{
  "n_mels": 80,
  "spec_augment": true,
  "rnn_layers": 5,
  "magnitude_pruning": 0.3
}
Rows from block 3 of a small audio frame classifier, named by matrix and row number. Each number is 128 + 32 x the weight over its row's rms, rounded and kept within 0 to 255. All counts start at 0. Numbers have three digits each.
After each channel's rows are labels from the 100 clips, of 14976, where the channel reaches its highest value: "top examples" is what is common among them; "lies over" is the class under the peak. Only what is clearly more common there than usual is listed. The data: single English command words and digits, spoken by a formant synthesiser in many voices.
# conv: width-3 conv (model.blocks.3.conv.weight, 192x160x3, each kernel summed), inputs 80-159

conv.90:102184209104120138099096248091092164105089149213164136071112116128114111117098135138124139087117168160118144076073173118106125157120091105157134128086161136193127155100133138087161122179216108153117166155150124100126111134155160126118151105
top examples: clipping; /ɛ/
lies over: /l/

conv.30:158120078138124114140130126118117087132099160184165199117111126127110184130093102127138152154090117175133108161121180118117081089119141148128132129089130078137139171116070169105173009141092145155145057128066159132107099145086168172084140164
top examples: /t/; clipping; /d/; /aʊ/
lies over: /t/; /d/

conv.89:134160204093124099124109180116147135102117206182097061103138098163182153048111152109120140103107094120132127122097121129143101131152154108128147186134097069139106151067131150115098100120146131154094096122185155129108151068100153160164181161
top examples: clipping; /ɑ/; /ə/
lies over: /ɑ/

conv.96:151093146120125146127217161135113184156154181140174126130129083144115106128118154105212128104132201127141129100091151149127123141107115147091150079160094138162178125146120182116151131130069108124117162139174128077073046112165146137125160157
top examples: /ɑ/; clipping; /m/
lies over: /ɑ/

conv.19:148084111086123158128134148191147096115137107147133127132108132152167115129163142119101160090129126124140107084113155094128142184126190193109197115149163140101140158179107221123049074119160128135123130106080174119134093121099118171190110116
top examples: /ɝ/; /ɛ/; /ʒ/; /m/
lies over: /ɝ/

conv.188:107147127042147145096102151096107131094117143167157168096121109120136107151122140129121128089105089119171171115154128110120129121149218055108071082190125123099139152068086139085102069141161184110134144154106116093222132173142119136061091143
top examples: /s/; /k/; /ɛ/; /j/
lies over: /s/; /z/

conv.156:135106118125181180120091110160186102111112118065098115091166125179128122138133147100163186098185122153029118141097137114118120166074152173128156138159131127098128064167180139121193111133099112151100100120156132126150128123160173087161165128
top examples: /g/; word: go; /dʒ/; word: change
lies over: /g/; /tʃ/

conv.80:128126138082152189134122134124027135122108126071133124125094087109153177154142054109123153165130098183133130120134163088142123160134154153173113177157082111112092085132085162131166090135128156073120125097070110136151112059145145118077115183
top examples: /s/; /k/; /ɪ/; clipping
lies over: /s/

conv.137:163070082194165086181189145121134096145097055094079154118110128136087074120088104128144138071148098165131121114113116084150146127109108107164113011147128138128143162142094126085165137100166181120154168087153125146110129123078165103155147134
top examples: /ɝ/; clipping; /d/; /aʊ/
lies over: /d/

conv.108:162145088081108099110131168114092132176097132151062093116096066101135109145122173079142169149148118094106203165161075141138187137150128104108144177113108090151124108167130126131129106143111169154125112146164074139132079115132162131130152160
top examples: /ɝ/; clipping; /d/
lies over: /ɝ/

conv.75:154106089160103160124128089148123133135122166170140139115054151129121174137120102089077149089164190128061137112115172104143182129164046148075123157136160141073121138157073136084122119185165081116144112096146131144180161142176139162128132113
top examples: clipping; /k/; /ɪ/
lies over: /k/

conv.107:100118121118146106155101096059158136149117136128111156087100102118120155160124128141180122125078164187096107151135137115172097124184153168176107147156114139116191128191159107163119103135133113142132159128105089178104086102107086110141116115
top examples: clipping; /aɪ/; /d/
lies over: /aɪ/

conv.65:094105163099109080145166116132167101148111098182104036117053106141129182137077125093147091084168089162110170148086127115134157065098128088111155098154160118155120078188155154120102124071104140123093186078118182042088159141141135116117085148
top examples: /s/; clipping; /k/; /ə/
lies over: /s/

conv.36:137154174166098064134141114128098179137240120082142170100136185195081118138137115112112191104086159120125171103098106131139149145082122140131158121080101126093151125109133117079168143115148155107119131087163085095110103139184124165071185138
top examples: /ɑ/; /aʊ/; /d/
lies over: /t/; /d/

conv.94:132134132160104168168130116132130120116055149103127176089094152101114135100080166110103129045142137157100070089139089123162132080092115130121160107149128100068130150213104176129132115138139085188157143129126046148128105127118164058141157162
top examples: clipping; /s/; /tʃ/
lies over: /s/

conv.163:172153133133155176135051054111123181176128118146107121116075125112082098154141058088087123128149134131149132144140124140090146091197117114137107115179110138123114139106135179115134117126128104164111182064131118109179153086096174109105094118
top examples: /s/; /ə/; /tʃ/; word: search
lies over: /s/

conv.18:110154171116106137116107128204106156150086138197150151131087139155170128069153151111128080168112128044142119183155164144124103146118144127134151128159179091116142134134146152120129128118138189128086112164109166118199113117144125110124167098
top examples: /s/; /k/; /ɪ/
lies over: /s/

conv.114:123068132063080090128195143126144144116255104138199126127074128116135217140122201122092169146128110221170169101082172101114158145104150134091119113132153190102105142152151201108089134148134113151116156113088142136164172107141127085176098098
top examples: /ɑ/; clipping
lies over: /ɑ/

conv.178:134231095146136109092098099122107132116104225100128145064137170145111121141143157137147143142202107090134147147170156197172071128169114141164174131117095113120154142129056149111115087172079160158132087088141092112177118186115145142138106118
top examples: /ɝ/; clipping
lies over: /s/